A small image classifier, trained from scratch.
Model: 0.566M parameters, norm groupnorm, widths [24, 40, 72].
Rows from block 5, named by matrix and row number. Each number is 128 + 24 x the weight over its row's rms, rounded and kept within 0 to 255. All counts start at 0. After the name is the row's rms in percent of the matrix's.
# convs0: expand 5x5 conv (model.blocks.5.convs.0.weight, 120x40x5x5, standardized in use), inputs 32-35, a 5x5 kernel for each
convs0.32 111 [127 103 130 154 175 119 137 159 107 104  84 148  61 180 147  96 117 147 149 147 144 126 106 133 167 152 120 107 147 122 112  96 130 130 122 153 146 183 121  88  96 127 141 114  98 129 152 136 133 103 123 126 125 125 115 135 116 116 125 136 142 122  47 136 107 128 103 184 130 103  92 141 169 110 107 136  95 139 124 155 169 136 149 131 141 153 153 127  99 124 144 115  97 119 127 132 121 130 146 140]
convs0.33 107 [100 129 133 158 165 160 107 109 120 123 115 120  97 159 147 137 154  66 121 163 106 121 122 100 139 107 126 147 158  98 137  87 159 175 138 140 114  50 114 150 116 128 114 121 121 155 135 160 146  81  93 153 146 147 109 112 129 108 134 110 123 119 133  86  94 132 134 152 142 129 110 138 144 129  90 154 105 135 125 138 117 161 137 105  96  87 139 143  95 113 140  87 114 157 140 157 135 148 163 106]
convs0.34 093 [108 142 147 152 118 136  96 135 129 123  85 100 102  85  81 124 111 126 114 136 153 138 127 130 119 132 142  96 113 127 133 147 160 154 115 146 131 137 127  78  77  86  90 121 123 153 153 138  89 104 143 134 130 161 135 110 129 138 110 103 121 108 148  84 129 121 190 104 139 163  96 183 153 101 138 166 123 104 100 133 139 132 128 144 135 129 107 156 162 115 115 136 140 106 132 174 127  98 126 133]
convs0.35 101 [123 119 108 121 133  81 132 138 139  88  95 158 140 154 116 139 127 127 132 112 141 148 125 155 109 140 137 115  98 179 100 136 111  70 119 156 118 147 114 145 125 113  54 107 108 111 133 110 133 134 131 119  85 120 152 136 160  69 155 129 183 154 124 133 173 134 127 119 143 155 133 116  99  96 144 128 125 134 107 132 136 161 117 129 147 103 146 134 137 139 130 146 179 126 147 138 134 155 110 133]
convs0.36 099 [165 141 131 119 141 112 134 161 124 135 101  87 146 139 124  74 123 165 145 106  94 120  98  97 107 155 140  99 141 152 119 112 130 146 111 157 151 181 173 116 142 140  88 146  82 140 121 111 143 160 112  92 152 127  66 133 113 168 136 102 117 112 123 127 150 148 116 109 146 128 121 152 146 186 159 144 118 129 133 111 112 134 152 125 133 120 145 148 133 116 135 154 170  91 130  90 117 125 142 168]
convs0.37 104 [ 92  95 159 131 154 133 120 149 117 142 106 143 168 141 119 119 110 131 116 152 148  74 183 156 114 131 147 119 140 143 126 132 151 104 139 116 103  82  88 167 143 131 160 108  82 107 126 144 161 152 160 100 145 147  87 119 113 107 145 163 132 134  65 151 141 152  91 111 122 145 152 129 140 142 104 115 132 130 142 109  95  51 123 127 110 113 128 134 116 111 114 110 142 137 136  80 108 158 135  91]
convs0.38 104 [157 160 134 111 151  99 115 125 122  67 125 135 177 120  76 156 124 160 130 141 114 169 122 149 105  93 128  94 118 118 137 109  96 149 121 161 150  98 182 151 123 111 118  88 127 112 140 146 130 113 115 133 157 173 155 162 111 136 113 188 136 110  72 108 100 153 111 111 157 128 135 112 113 125 164 110 146 121 148 134 142 104 149 151 123 153 117 177 107  86 126  95 122 153 161 139 121 110 106 139]
convs0.39 103 [144 130 124 142 132 102 136 169  93 170  58 115 116  98 128 145 128  59 102 126  97  99 140 134 107 125 135 116 100 121 165 115 126 123 118 121 127 122 100 128  98 113 143 131 160 159 173 149  92 154 121 133 145 104 131  88 154  86 160  84 110 121 221 132 159 131 145 134  70 118 121 102 105 134 111 109  95 180 165 149 112 141 153 135 112 144 129 123 106 177 136 102 118 127 124 113 147 140 148 118]
convs0.40 097 [180 155  98 136 157 106 108 127 135 143 177 107 118  79 127 139 102 154 117 127 119  98 142 104 146 152 142 155 168 126 101 147 124 146 171  83  90  93 139 171 131 125 148  83 122 133 113  80 117 118 122 129  87 128 143 163 111 106 100 128 131 153 151 130 117 104 118 119  96 154 128 133 113  92 161 150 119  93 106 133 134  99 150 132 122 161  87 138 192 162 185 143 123 123  98 122 184 132  90 128]
convs0.41 103 [146 130 124 136 141 147 127 116 129 140 135 147  96 106 138 160 138 173 123  90 151 139 134 114  92 147 111 147  94 118 157 167 118 110 166 135 106 155  95 102 128  92 170 147 145 131 141 110  93 111 134 137 147 100 131 135 107 144 128 132  86 117  99 123 116 161 126 161 109  99 132 134 111 114  82 134 125 133 126 154 114 151 157 118 120 114  86 138 151 159 140  92 141 134 122 108 108 143 178 144]
convs0.42 099 [127 126 167 127 111 145 132 163 107 122 158 113 191  80  98 175 151 132 114 125 158 126 107 115 118 111 128 120 134 121  93 149 120 158 139 153 136 143 146 156 142 107 103 103 109 129 134 122 119 134 108 129 125 119 121  97 144  76 125 158 111 146 130 187 189 105 112 148 117 134 116 120 134 119  98 118 158 160 133 154 119 198 175 131 109 148 157 195 101 116 134 134 131 108 136 129 141 172 138 156]
convs0.43 106 [143 139 110 113  86 121 129 121 160 152 134 130 130 141 103 140  84  98 156 162 128  81 119 137 183 130 108 124 128 100 126 132 143 137  59 129 118 118 157 131 110 155 128 111 122  92 159 179 152  62  90 136 130 122 137 104  89 167 128 116 124 130 142 122 165 153 129  91 118 126 149 121 124 107 138 133 148  97 151 123 155 111 124 157 159 141 156  89  65  99 128 127  87 163 160 103 124 179 152  96]
convs0.44 109 [128 129 155  91 150 132 138 145 155 144 167 160 127 119 153 147 143 121 107  88 114 136  97 107 120 106 140 170 162  97 162 110  77  82  83 108 149 159 143 186 104 123 104 110 150 130  91 131 108 134  77 135 138 116 122 142 113 116  96 128 128 134 119 134 140 136 120  89 142  99 130 146 112  98 112 108 157 152 100 105 136 162 181 103 133 145 138 141 189  93 141 123 127 103 104 144  70 102 129 110]
convs0.45 104 [137 135 137 102 155 137 153 130  97 116 175 161  65 117 135 131 116  80 104 116 115 130 107 139 110 119 135 139 135 141 149 116 123 134 150 105 112  87 151 130 140 110  97 156 188  84 123 136 110 109 123 133  91 130 148 163 111 145 109 173 169 117 113 107 187 126 130 122 111 122 144 161 138 181 115 130 123 130 130 115 115 144 137  79 132  74 150  92 145  93 110 165 138 167 137  75 106 106 122 145]
convs0.46 099 [ 96 117 123 116 127 126 122 141  99 135 133 145 126 156 134 164  95 100 137 145 165  93 113 122 164 149 117 122 112 121 115 109 109 128 112 178 148 163 125 149 124  91 107 140 133 120 104 123 113 156 115 112  72  95 105 123 131 164 137 114 158 113 128 169 156 162 101  76 146 169 123 113 110 145 148 125 158 130 115 113 123 144 152 174  99 132 124 119 131 146  98 100 116 118 137 124 109 142 146 142]
convs0.47 101 [132 136 119 171 135  58 174 141 157 157  43 197 148 124 155 137 140 135 177 129 123 112 132 108 158 134 123 101  78 111 136 183 147  84  90 103 129 130 156 128 105 168 107 101 122 141 133 117 105 119 161 148 161  56 120 135 128 143 138  94 120 129 177 138 124 116 114 139  79 110 156 146 164 145 153 169  90 130 175  96 141 163 128 120 129 141 148  98 132 149 143 136 144 154 173 131 122 136 123 104]
convs0.48 101 [124 111 131 122 142  86 114 145 132 135 139 125 113 151 133 102  87 150 134 155 141 109 107  87 131 130 128  85 120 128 133 137 113 126 105 116 116 115 107 109  99 141 177 124 128 151 162 153 137 107 121 148 140 105  76 139 137  95 157 119 133 165 160 137  52 117 128 125 137 117 118 137 167 142 135 120 135 168 114  98 136  95 113 116 148 100  73  97 142 155 129 126 114 149 131 147 171 159 144 152]
convs0.49 103 [136 137 140 117 117  90  88 111 102 178 137 138 122  96 127 137 161 156 135 134 106 120 110 122 110 127  94 138 150 161 120 137 170 106 122 124  88 124 169 175 100 112 108 131 145 161 107 161 128  88 112  89  98 126 101 137 148  76 107 132 148 173 115 123 179 137 142  97 136 109 144 111 115 133 121 128 133 146 122 173 156 125 152 147 128 114 109 123 135  84 142 142 179 161 161 124 135 143 105 104]
convs0.50 097 [124 131 123  99 146 122 122 107 148 120 104 167 138  76 101 120 128 143 120 123 125 117 141 121 130 128 143 137 149 151 131 156 134 141 141  73 101 164 115 129 142 126 144 150 124 119 138 145 159 141 127 144 114 105 118 127 119 148 127  94 137 104  93 138 119 148 134 118 125 126 108 160 127 111 126 118 103 157  96  80 114  90 125 132 126 115 152 114 117 101 121 149 135  99 102 149 161 180  99  97]
convs0.51 094 [133 152 106 117 106  99 150  80 104 136 117 118 139 203 109 127 106 185 183 110 155 120 135 141 125 141 129  70 122 128 130  85 132 112  85 108 143 157 156  89 140 144 152 122 104 127 137 162  98 131 117 125 121 130 135 139 178 135  84 129 110 117 118 134 142 136 157 136 113  76 143 149 135 122 124 131 142 147 149 109 115  92 120 121 115 170 138 126 163 109 144 128 170 129 150 155 139 125 105 131]
convs0.52 114 [131 124  88 116 126 138 166 135 100 129 126 108 154 154 108 141 141 157  75 114 132 146  77 127 143 129 131 163 137 134 143 119  98 105 192  91  94 126 209 179 120 122 111 146 107 142 115 126 116  94 145 122 144 123 119  61 122 140 129  80 161 178 116 110 150 111 104 132 148 140 155 121 163 187  88 119 142 133 147 134 134 107 104 166 129 100 119 176 109  57 129 126 135 112 164 120 137 127 112 118]
convs0.53 104 [136 118 141 123 145 121 128 105 120 161 126 182 147 152 122 138 135 169 126  86 106 146 153 150 106 124 136 141 105 151 121 127 110 125 119  94 137 136 127 124  54 123 156 148 123 119 115 137 135 128 171 128 158 104 114 160 169 148 140  90 109 135 172 132 103 156 105 114 133  88 137 111 108 115 105  92 149 133 146 132 131 165 124 166 149  98 129 129 130 154  80 140 143 116 178  86 119 125 159 185]
convs0.54 097 [154 145 137 120 102 102  91 122 145 146 170 114 159 101 102 163 161 111 102  94 151 125 161 141  82 116 145  98 131 129 110  83 102 145 107 119 148 103 144 140 166 129 131  99 137 129 129 135 166 138 105 133 125 107  89 165 134 140 139 110 178 157 158 149 114 129 137  99 151  63 166 118 143 160 168 122 118 143 146 168 106 136 116 141 117 131 113  87 111  70 131 162 101  99 148 100 134 115 124 139]
convs0.55 100 [152 153 126 136 150 132  94 132 117 139 110 100 138 116 142 119 157 154 111 107 151 125 122 141 126  93 138 169 127 110 151 125 118 120 115  92 108 105 222 175 110 111 132 110 128  78 105 181 150 150 154 141 126 118 131 135 104 127 138 112 130 122 117 120 132 142 121 101 132 154 131 140 136 145 164 141 105 116 148 136 123  97 161 149  89 112 172 132 178 134 165 115 118 134 151 137 167 149 130 141]
convs0.56 105 [122 148 102 103 138 119 115 127 146 149 142 111  97 153 107 140 148 127 133 144 164 176 169 139 155 141 118 127 152 111 131 134 129 139 126  99  96 112 138 116 159 152 181 218 142 133 144 137 130 134 140 125 160 172 148 126 165 152 136 151 124 134 105 100 133 176 138 108 113 113 148 147 155 137 136 131 105 119  99 141 137  86 115 146 124 105 113  96 129 140 166 142 128 143 165 152 172 182 162 135]
convs0.57 100 [132 127 129 123 115 148  86 120 145 129 134 130 144 152 163 155  64 135 191 173 161 100  74 118 104 140 114 136 139  89 134 129 110 137  92 144 152 134 151 133 144 142  78 155 190 122 131 132 106 122 124 147 133 120  95 135 118 118 150 125  88 115 159 166 107 108 136 108 102 111 108 157 179 166 117 148 139 158 149 188 135 174 148 135 134  81 113 117 154 128  64  87 129  85  97 155  87 153 130 152]
convs0.58 102 [110 108 121  97 148 155 114 102 123 122 146 143 176 164 115 111 134  89  83  97 129 105 120 119 107 109 138 112 125 112 101 150 141 118 104 128 152 133 114 152  70 145 152 118  76 113 152 146 126 116 139 133 116 132 112 139 139 140 134 155 126 101 138 134  82  72 110 141 103  64 119 147 127 138 114 161 155 120 157 118 101 154 133 112 105  91 164  97 128 129 156 128 136 167  96 122 134 139 145 101]
convs0.59 103 [146 176 138 146 163 116 135 159 117 139 100  92 168 146 171 112 130 112 191 113 140 117 149 103 135 101 132 135 145 112 161 157 157  80  87 156 158 166 137 111 137  98 133 114  75 174  95 150 134 109 123 138 140 118 134 138 157  76 127  81 126 123  88 120 143 107 129 124 170 145  97 127 108 174 116 122 121 126 119 136 156 120 136  94 125 147  93 176  88 100 147  84 161 151 120 132 157 136 123 152]
convs0.60 103 [152 166 113 110 105 132 110 137  99 147  75 227 148 157 150 172 104 100 135  89 159 133 161 111 134  94  97 130 116  97  88 142 152 141 153 164 144 139 157 145 158 146 138  97 134 122 117  97 108  75 143 120  86 125 113  72 137  99 133  89 146 115 140 137 118 145  62 108 179 163 118 117 122 150 124 103 138 141 118 108 140 116 140  98 112  91 122 142 130 127  84 193 112 135 125 105 133 143 127  93]
convs0.61 087 [102 144  97 127 155 114 133 118 146 160 141 111 127 143 143 113  83  86 102 107 160 147 136 163 153 110 148 158 153 107  92  93 120 153 141  86 146 110 112 138 108 143 118 115  95 138 120 115 106 147 131 119 123 115 110 141 113 160 130 155 106 149 156 162 124 140 103 148 143  87 109 109 131 122 117 124 114 128 127 125  88 147 144 163 155  86 104 118 129  91  94 108 186 200 167 149 141 162 160 155]
convs0.62 094 [142 106 170 124 140 136 117  81 133 116  77 144 106 143 117 151 163  92 144  87  99 109 118 127 161  66 112 127 123 115 110 109 118 144 134 128  96 152 117 118 167 119 158 123 149 124 141 110  87  96 146 158 179 144 118 131 131 170 136 113 107  83 129 115 138  80 138 116 100 185 100 107  99 125 143 155 132 133 136 132 100 184 147 120 154 136 142 102 130 109 148 166 164 183 116 120 158 165 144 137]
convs0.63 097 [135 135 114 110 115 105 137 138 121 132 172 146 121 104 175 177 137 166 132 159 120 141 141  91 144 109 134 134 117 111  88 122 152 146 111 130 158 107 129  55 102 119 114 152 106 106 126  75  97 113 145 100 140 137 111 110 137 100 105 139  70 121 195 134 131 146 147 107 133 163 131 116 133 113 112 118 115 126 135 156  98 137 141 119 163 122 160 141 156 184  99 141 174 138 117 135 121 120 150 147]
convs0.64 105 [158 112  91 134 113 142 115 103 114 129 130 165 114 162 102 149 122 151 146 128 109 156 155 112 128 122 108 153 125 129 102 102 121  95 158 140 123 107 118 165 158 124 141 179 195 150 107 114 123 147 120 127 125 106 120 138 159 123 133 105 135 102 131 136 133 183 111 117 141 130 152 147 137 123 124 114 132 141 138  74 124 112 119 139 139 131 128 131 114 110 165 152 170 146 134 121 107 127 151 111]
convs0.65 098 [148 191  87 114 133 145 153 165 102 128 141 135 133 144 118 171 123  98 150 128 123 193 129 127 105 124 113 110 129 130  89  95 154 153 109 151 148 126 100  60 133  89  83 109 133 101 108 134 113 146 153 146 116 120 123 162 160 154 120  94 149 160 207 127 116 114 130  78 119 118 119 145 130 144 131 112 144 108 151 142 123 173 132 129 125  49 107 104 129 156 123 150 160 151 144 102 106 109 127 116]
convs0.66 101 [146 124 142 115 158 118 114 130 123 113 133 139 136  74 115 112 164 164 108 111 105 148 178 126  86 126 153 105 150 127 197 132 115 101 119 148 158 150 144 144 167  94  92 130  98  93 131 107 134 121 130 125 165 121 136 124  90 111 103 117 120 132 126  97 154 135 140 141 147 128 119 134 144 156 120 141 154 131 110  97 146 131 152 131 146 142 100  92  96 162 167 159 118 126 120 132 114 131 150 151]
convs0.67 099 [155 127 126 148 115 144  95 122 147 137  88  39 117 194 147  77 110  92 153 184  73  90 116 146 158 127 165 115 111 130 125 127 138 141 143 116  49  77 168 151 135 116  85 122 142 120  99 133 136 180 132 101 151 146 141 162  69 143 141 150 143  18 181 186 116 131  89 123 154 150 110 129 153 133 106  83 131 153 137 147 112 168  77 132 147 155 131 105 108 148 117 146 133 157 125 114 126 113 132 135]
convs0.68 101 [128 114 115 170 136 117 145  97 123 114 159 144 140 103 136 128  95  83 118  74 107  85  97 139 154 113 153 120 106  96 111 119 138 135 122 128 137 110 141 146 160  96 119 109 119 129 104 147 113 140 153 131 142  98 140  99 139 145 138 132 142  93  92 146 125 124 137 131  87  96 131 142 185 113 137 136 136 111 125 110 155 132 145 142 121 110 127 136 110 123 127 135 139 146 122 102 114 168 125  96]
convs0.69 095 [102  92 144 137 117 108  93 141  93 120 115 129 138 105 124 123 102 135 126 131 140 113 132 129 136 137 107 145 136 146 130 105 128 123 146 123 151 101 138 201 156  97  61 145 115 108 113 108  99 140  95 142 177 123  88 104 109 125 109 108 102 121 129 102  97 171 133 101 110 128 141 118 156 129 179 142 133 161 116 118 130 152 107 114 111 151 134 124 150 141 111 131 123 143 117  82 149 173 115 137]
convs0.70 092 [140 133 145 153 130 122 124 153 130 139 112  81 144 122 167  93 137 157  91 104 114 128 120 174 146 146 127 125 123 147 154 147 150 177 115 130 138 182 160  82 102 118 171 157 107 154 139 123 120 165 130 152 106  83 109 163 133 154 115 140 132 133 117 125 107 151 138  94 141 104 157 153 141 112 142  99 142 111 107 104 112 124 137 155 138 159 149 136 203 147 152 129 104 104 102  99  81 115 115 108]
convs0.71 098 [123 108 135 126  76 169 150 140  94 136 182 129 145 138 123 102 118 124 155  85 120 132 129 107 129 133 133 136 125 140  89 177 103 141 179 152 185  77  78 103 135 145 161 140 143 189 115 137 175 150 120 137 128 140 159 114 126 102 114 162 121 148 105 118 114 106 120 107 154 111 127 151 105 103 107 103 127  97 156 163  82 134 179 109 195 118 122 111 100 149 150 175 166 127 133 123  93 143 139 139]
convs0.72 092 [128 117 100 102 105 112 120 103 129 108 124 105 133  84 114 154 128 108 123 172 117 156 128 141 147 126 101 115 123 150 119 131 157 150 136 154  95 123 171 128 111 146 139 140  92 156 151 139 131  94 110 145 103 123 146  98 157 116 132 101 150 133 117 134 114 137 149 130 149 116 122 119  78 133  92 143 126 119 140 166 107 127 125 115 115  99 100 107 141 106 100 106 169 166 122 104 144 183 152 150]
convs0.73 092 [163 144 114 132 135 143 124 130 123 106 105 115 174 124 112 128  97 112 114 152 154 158 121 104 141 128 121 104 146 121 168 124 132 139 115 162 119 126 139 119 120  72 112 126 124 106 127 143 113 133 116  85  99  88 136 114 128 165 155 142 143 118 138 156 165 141 148 160 120 156 139 179 122  70 108 100  95  96 118 149 166 131 118 141 159 120 119 135 100 129 149 122 142  37 111 135 125 136 117 138]
convs0.74 096 [143 146 107 142  77 145 116 170 137  91 124 145 145 135 144 170 155 107 113 116 135 128 124 139 130 154 135 134 127 160 118 123 136 124 121 118 131 161  80  81 139 149 153 131 101  91 100 112 137 175 148 102 125 101  96 105 112 111  95  95 140 160 148 133 177  94  96 105 148 163 108 152 118 129 122 110 103 122  97 130 148 148 135 134 112 171 158 145 112  94 112 150 157 131 107 115 126 134 141 163]
convs0.75 095 [140 127 146 124 147 116 118 166 100  89 125 151 144 107 137 139 175 146 160 178 142 145 120 142 121 133 122 120 157 121 143 125 136 132 115 106 144 142 126  16 104 128 149 135  86 108 105 149 142 111 132 113 130 114 105 106 118 122 139 155 102 126 118 136 139 120 157 163 114 137  94 151 153 128 109 117 134 105 134 126 116 135 128 113 112 144 139 155 129  96 148 122 127  81 123  95 104 103 115 103]
convs0.76 097 [143 109 122 166 140 118 127 129 165 190 116 110 130 177 134 146 143 150 137 111 101 110 131 142 127 162 137 158 143 180 143 122 102 124 129 168 100 131 144 130 151 148 123 125 134 123 142 159 147 102  73  77 109  84  91 111 134 149 152  63 124 126 129 137 148 145 129 144 101 115 171 123 152 114  97 165 140 137 116 128 123 167 126 106  91 106 136  90 139 107 109 117 134 135  75 171 147 117 165 119]
convs0.77 108 [ 99 139 117 134 121 135 130  96 154 148  88 155 113 120 127 136 154 192 154 129  88 104 120 132 109 153 136 171 139 106 121 153 126 118 135 161 168 152 152 159 107  84  73 137 142 142 129 115  82 118 131 128 147 120 165 114 157 113 118  77 106 167 140 137 154  87  90 100 122 124 143 136 116 127 132 120 132 151 144 153 133  82  94 120 123 123 157 154 136 109 142 150  99 127 144 143 104  95  90 164]
convs0.78 109 [106 125 138 109 138 121 157 105 145 100 139 142 169 116 205 169 164 164 159 166 118 135 124  98 103 144 126 123 168 117 137 128  79 130 174 114 161 123  84  58 162 128 127 110 114 122 128 143 100 143 112 122 101 125 113 184 105 152 170 115 136 184 118  89 124 104  88 122 115 180  95 139 127  86 144 132 135 167 152 118 120 100 119  88 107 131 118 113 125 120 170 100 171 149 126 135 130 124 123  93]
convs0.79 109 [134 112  97 114 132 157 175 179 135 115 122 179 116 144 179 128 123 129 122 105 162 150 141 127 101 136  99 137 150 133 117  94 130 115 115 121 110 141 177 102 143 156 133 123 117 132 117 111 139 139 127 111 147 165  74 140 155 133 119 104  86 167 148 166 134 171  74 146 117 160 138 155 114 123 124 122 118 114 142 105 125 148 144 130 127 124  82 126 108  87 166 122  99 140 148 113 129 183 125 134]
convs0.80 104 [128 124 153 141 144 150 160 126 139 139 175 103 116 145  95 170 126 101  94 152 136 133 138 117 111 115 144 131 110 120 110 134 138 159  87 156 120 105 148 162 145 132 112 102 108 118 106 123  83 144  96 139 150 133 115 141 101 116 162  81 148 149  66 172 136 133 136  69 118 163 126 149 112  89 120 144 139 117 116 136  73 132 143 116 165  96 120 128  82 107 120 136 141 153 147  90 134 134 119 131]
convs0.81 106 [105 158 155 125 127 119 155 115 165 120 157 194 153 102  95 116 143 137 146 133 122 109 144 133 139 145 120 135 141 132 102 117 110 147 122 127 123 124 136 179 109 153 107 167 162 132 131 120 106 122 148 130 113 109 115 139 105 143 133 160 133 176 207 124  97 114  76 118 128 115 108 121 120 160 161 149 165 113 126 138 141 117 134 140 158 100 120 132 167 112 114 137 195 160 118  72 130 145 108 130]
convs0.82 092 [112  91 150 151 137 154 133 136 134  82 121 115 124 100  92 138 108 129 129 143 111 118 150 113 150 109 127 150 117 129 112 136 151 114 120  76  92 187 133  76 101 116  96 114  74 101 155 159 138  99 115 150 136 107 154 134 150 148 143 124 117 165 152 135 156 147 188  99 164 133 147 146 126 174 137 120 106  87 147 139 104 154 144 171 109 120 123 119 136 118 124 136 120 120 139 134 128 151 135 153]
convs0.83 100 [158 160 159 144 135  92 137 155 152 167 107 116  97 139 104 122  75 105 141 110  93  84  93 134 112 169 139 147 147  99 140 104 103 135 160 115 127 129  97 121 106  82  71 103 132 136 122  94 100 101 126  84 135  89 140 143 103 114 118 141 110  65 120 222 147 153 126 110 137 123 106 134 112 136 153 134 128 168 131 145 148 140 152 127 140 119 150  81  81 157 124 142 126 111 154 124 121 153 124 126]
convs0.84 099 [117 148 146 150 172 115 121 129 139 112  93 124 165 126 130  93  80 121 145 145 157 156 133 162 148  95 115 148 137 104 153 125 138 126 164 112 166 132 163 164 110 144 116 139  82 151 114 137  81  94 130 131 122 168 133 163  96 148 157 113 106 120 157 111  69  59  92 121  89 127  99 122 136 112 132 157 138 136 110  95 143 131 130 132  74 152 117 134 142 140 141 137 142  94 128 109 151 151 121  86]
convs0.85 109 [123 129 158 123 135 110 171 135 103 128 174 142 125 145  71 126 105 136 131 149 107 147 136 115 140 141 116 139 102 134 160 141 109 128 142 137 167 116 152 104 119 123  83 139 123 169  99  89 155 165 134 118  98 115  91 130 115 144 110 122  50 185 119 144  93  94 151 112 170 171 149 128 111 102 109 139 105 139  86 127 153 151  96 123 108 159 114 128 114 102 133 152 111 130 104  92 139 137 155 141]
convs0.86 100 [127 112 117 146 127 132  91 147 120 107 145 131 138 155  91 184 116 144 153 121 169 150 123  98 111 134 132  93 126 133 132 148 123 131 122  96 134 140 117 159 120 138 137 139 127  82 158 144 129 162  99 111  90  99 115 119 125 132 130 116 147 142 177 117 135 117 123 136 115 131 147  96 132 132  92 146 125 116 138 131 138 146 130 125 102 108 167 148 126  54 143 170  80 142 134 153 129 115 144  89]
convs0.87 095 [125 146 145 111 125 143 117 126 142 167 147 137 111  92 126 124  89 106 114 107 136 109 143 156 154 112  94 126 109 130 136 127 171 117 147 113 154 160 106 172  95  85 122 128 140 126 108 109 116 158 146 113 125 131 121 176 139 134  92 134 128 115 170  88 120 116 141 142 134 158 152 171 155 110  94 160 137 144 111 158 118  93 111 134 151 134 117  75 145 137 141 132 147 140 155 102 144 126 153 108]
convs0.88 101 [134 121 136 143 126 132 136 128 187  66 103 131 127 102 112  91 130 105 164 136 114 110 150 132 118 109 130 156 124 128 149  98 136 106 150 132 144 138 122  99 136 148 119 152 123 125 152 111 133 148 122 108 127 167 121 136 114 145 138 144 123 136 181 133 101 159  92 136 112 129 158  93 112 134 119 125 128 101 127 128 135 137 151 130 145 157 137  69 122 172 127 141 135 125 101 138 120 136 130 145]
convs0.89 104 [126 165 135 119 144 116 124 110 127 141 146 121 120 120 141 127 176  99 167 145 136 130 110 128 144 121 136 133 127 139 115 124 148 133 109 114 145 109  99 148 112 118 120 117 151 120 121 124 127 120 104 122 150 126 103 160 108 183 147 121 105 151 149 171 120 126 107 109 103 118 147 146 102 141 133 152 149 125 117 140 106 106 106 151  87 129 158 112 189  88 133  94 110 140 122  98 131 151 104 124]
convs0.90 104 [ 99 153 156 145 122 126 154 169 121 107 119 140 184 150 123  91 114 140 153 167 129 136 114 127 177 119 152 128 122  87 129 147  94 179  80 123 116 139 114  76 117 129 103 141 109 118 107 124 140 126 111 127 153 134 133  86 112 150 128  86 123  97 111  96 153  91  79 148 123 139 101 129 103  96 116  73 138 145  96 135 137 113  98 149 146 163 170 153 141 117 103 150 128 149 139 112 124 145 114 117]
convs0.91 108 [126 113 122 141 197 147 159 140 161 153 135 105  97 145 113  95 128 130 130 105 142 170 101 118 130 114 136 110 126 140 139 160 146 104 140  99 121 137 173 138  95 114 118 154 130 142  93  92 115 112 117 124 141 102 137 121 144 158 156 162 131 123  78 166 131 192 132 128 111  92 146  73 118 142 123 139 112  77 158 157 112 104 117 145 121  94 148 166 136 101 141 107 149 169 143 129 101 107 136 143]
convs0.92 107 [122 125 122 135 115  89 151 120 154 110 143  93 112 168 118 157 149 127 125 132 120 153 115 113 163 134 146 127 135 134 128 116 140 127 190  93 118 155 144 140 129 136 157 152 167 137 106  93 103 126 139 103 106 143 143 140 154 153 134  81 180 118 128  64 117 110 110 131 111 139 120 141 113 143 121 136 135 150 140 125 133 135 116 137 178 132 149 116  98 156 127 173 167 107  85 147 171 141 123  90]
convs0.93 092 [122 130 117  89 138 126 136 166 144 164 149 191 210 191 141 153 152 140 117 150 133 128 113 129 152 137 130 117 121 141 131 146 128 128 117  97  81 101 101 145 144 157 137 139 154 114 125 134 108 152 135 116 142 138 118 141 110 132 154 168 140 109  81  91 130 125 128 118 129 136  97 100 134 151 106 160 137 160 135 161  97 132 109 158 122 108 121 127 111 112 102 124 163 137 155 121 112 139  99 124]
convs0.94 095 [126  95 122 108 130 123 106  98 120 144 137 144  95 142 187 136 156 115 165  87 137 125 128  98 115 152 165  83 126 153  98 163 122 125 101 123 132 139  66  72 129  98 109 145 134  98 113 128 130 128 102 142 129  94  66 147 137 109 110 119 158 120 143 169 144 132 151 134 170 144 143 151 151 115 114 132 159 150 139 105 109 134 143  96  97 173 167 126 112 104 144 126 103 116 149 152 154 148 180 166]
convs0.95 091 [130 123 150 123 126 132 104 122 139 180 117 107 122 157 181 128 139 109 131 131 135 115 126 145 118 131 152 165 108 137 106 125 151 136 150  95 164 146 109 117 133  81 121  98  86 143 122 118  90 112 139 130 143 143 159 109 149 132 166 139  97 132  96 141 138 117 119 126 163 147 127 126  89 110 118 118 116  85  95 107  81  98  88 114  94 131 118 132 127  98 177 118  91  99  77 161 147 110 141 114]
convs0.96 106 [125 136 121 134 146 147 152 125 105 146 148 114 178 184 168 126 134 135 109 147 107 132 146 136 110 158 128 142 124  74 137 157 157 131 100 173 148 124  84 132  92 176 130 139 145 103 105 165 163 137 134 118 124 154 109 130 110 118 106 126 160 145 181 145 107 115 114 155 135 122 131 122 135 167 136 109 133 141 128 129 100 112  92 101 108 178 137 111 170 158 164 118 126 134 189 113 124 138 119 130]
convs0.97 108 [144  96 143 142 146 118 151 186  94 121 158  56 117 154 138 143 190 143 126  76 101 101 163 132 113 137 122 137 155 100  86  91 144 137 125 162 167 111  87 122 128  93 113 106 133 110 129 105 128 142 112 130 129 118 136 157 161  88 140 130 137 137 115 151  81 132 170 154 116 137 106 116 113 126 142 154 103 130 111 132  96 154 148 147 121 123 105 102 142 147 124 105 150 135  83 172 155 136  95 141]
convs0.98 100 [173 140 148 143 120 139  89 105 133 146 125 123  92 102 101 103 109  88  62 144 141 127 147 138 139 111 129 118 130 130 167 147 112 104 119 117 149 146 129 120 130 117 144 117 143 133 111 101 156 152 140 124 136 151 107 117  75 126  96 132 149  95 138 123 100 148 154 136 132 107 115 137 164 147 156 153 184 128 124 108 180 177 191 129 109 108 203 105 165 146 107 109 180 172 126  82 147 162 145 113]
convs0.99 098 [ 97 131 117  98 105  97 150 170 133  85 148 155 192  95 139 188 156 142  96 109 102  97 105 162 141 135 121 124 161 131 126 107 123 154 100 124 133 161  68  88 160 140 140 115 120  96 129 138 109 118 136 152 141 142 112 149 136 160 109  96 162 121 157 109 153 107 158 159 146 113 132 110 170 104 125 105 127 119 111 135 146  63 136 170 193 103 134  84 139 131 101 164 115  95 135 136 112 133 114 124]
convs0.100 102 [101 128 108 125 122 103 121 137 145  96 156 112 121 179 134 126 127 130 139 127 144 162 119 123 104 147 130 116 143 117 159 156 116 173  89 157 102 121 151 154 114 115 108 151 194 162 136 121  95 152 148 136 122 143 167 111 109 132 120 124 133 100  81 143  95 137 127 130 151 143 143  78 121 147 143 143 120 141  98 114 153 156 146 133 145 123 145 161 132 123 144 115 102 117 118 132 134 116 123 114]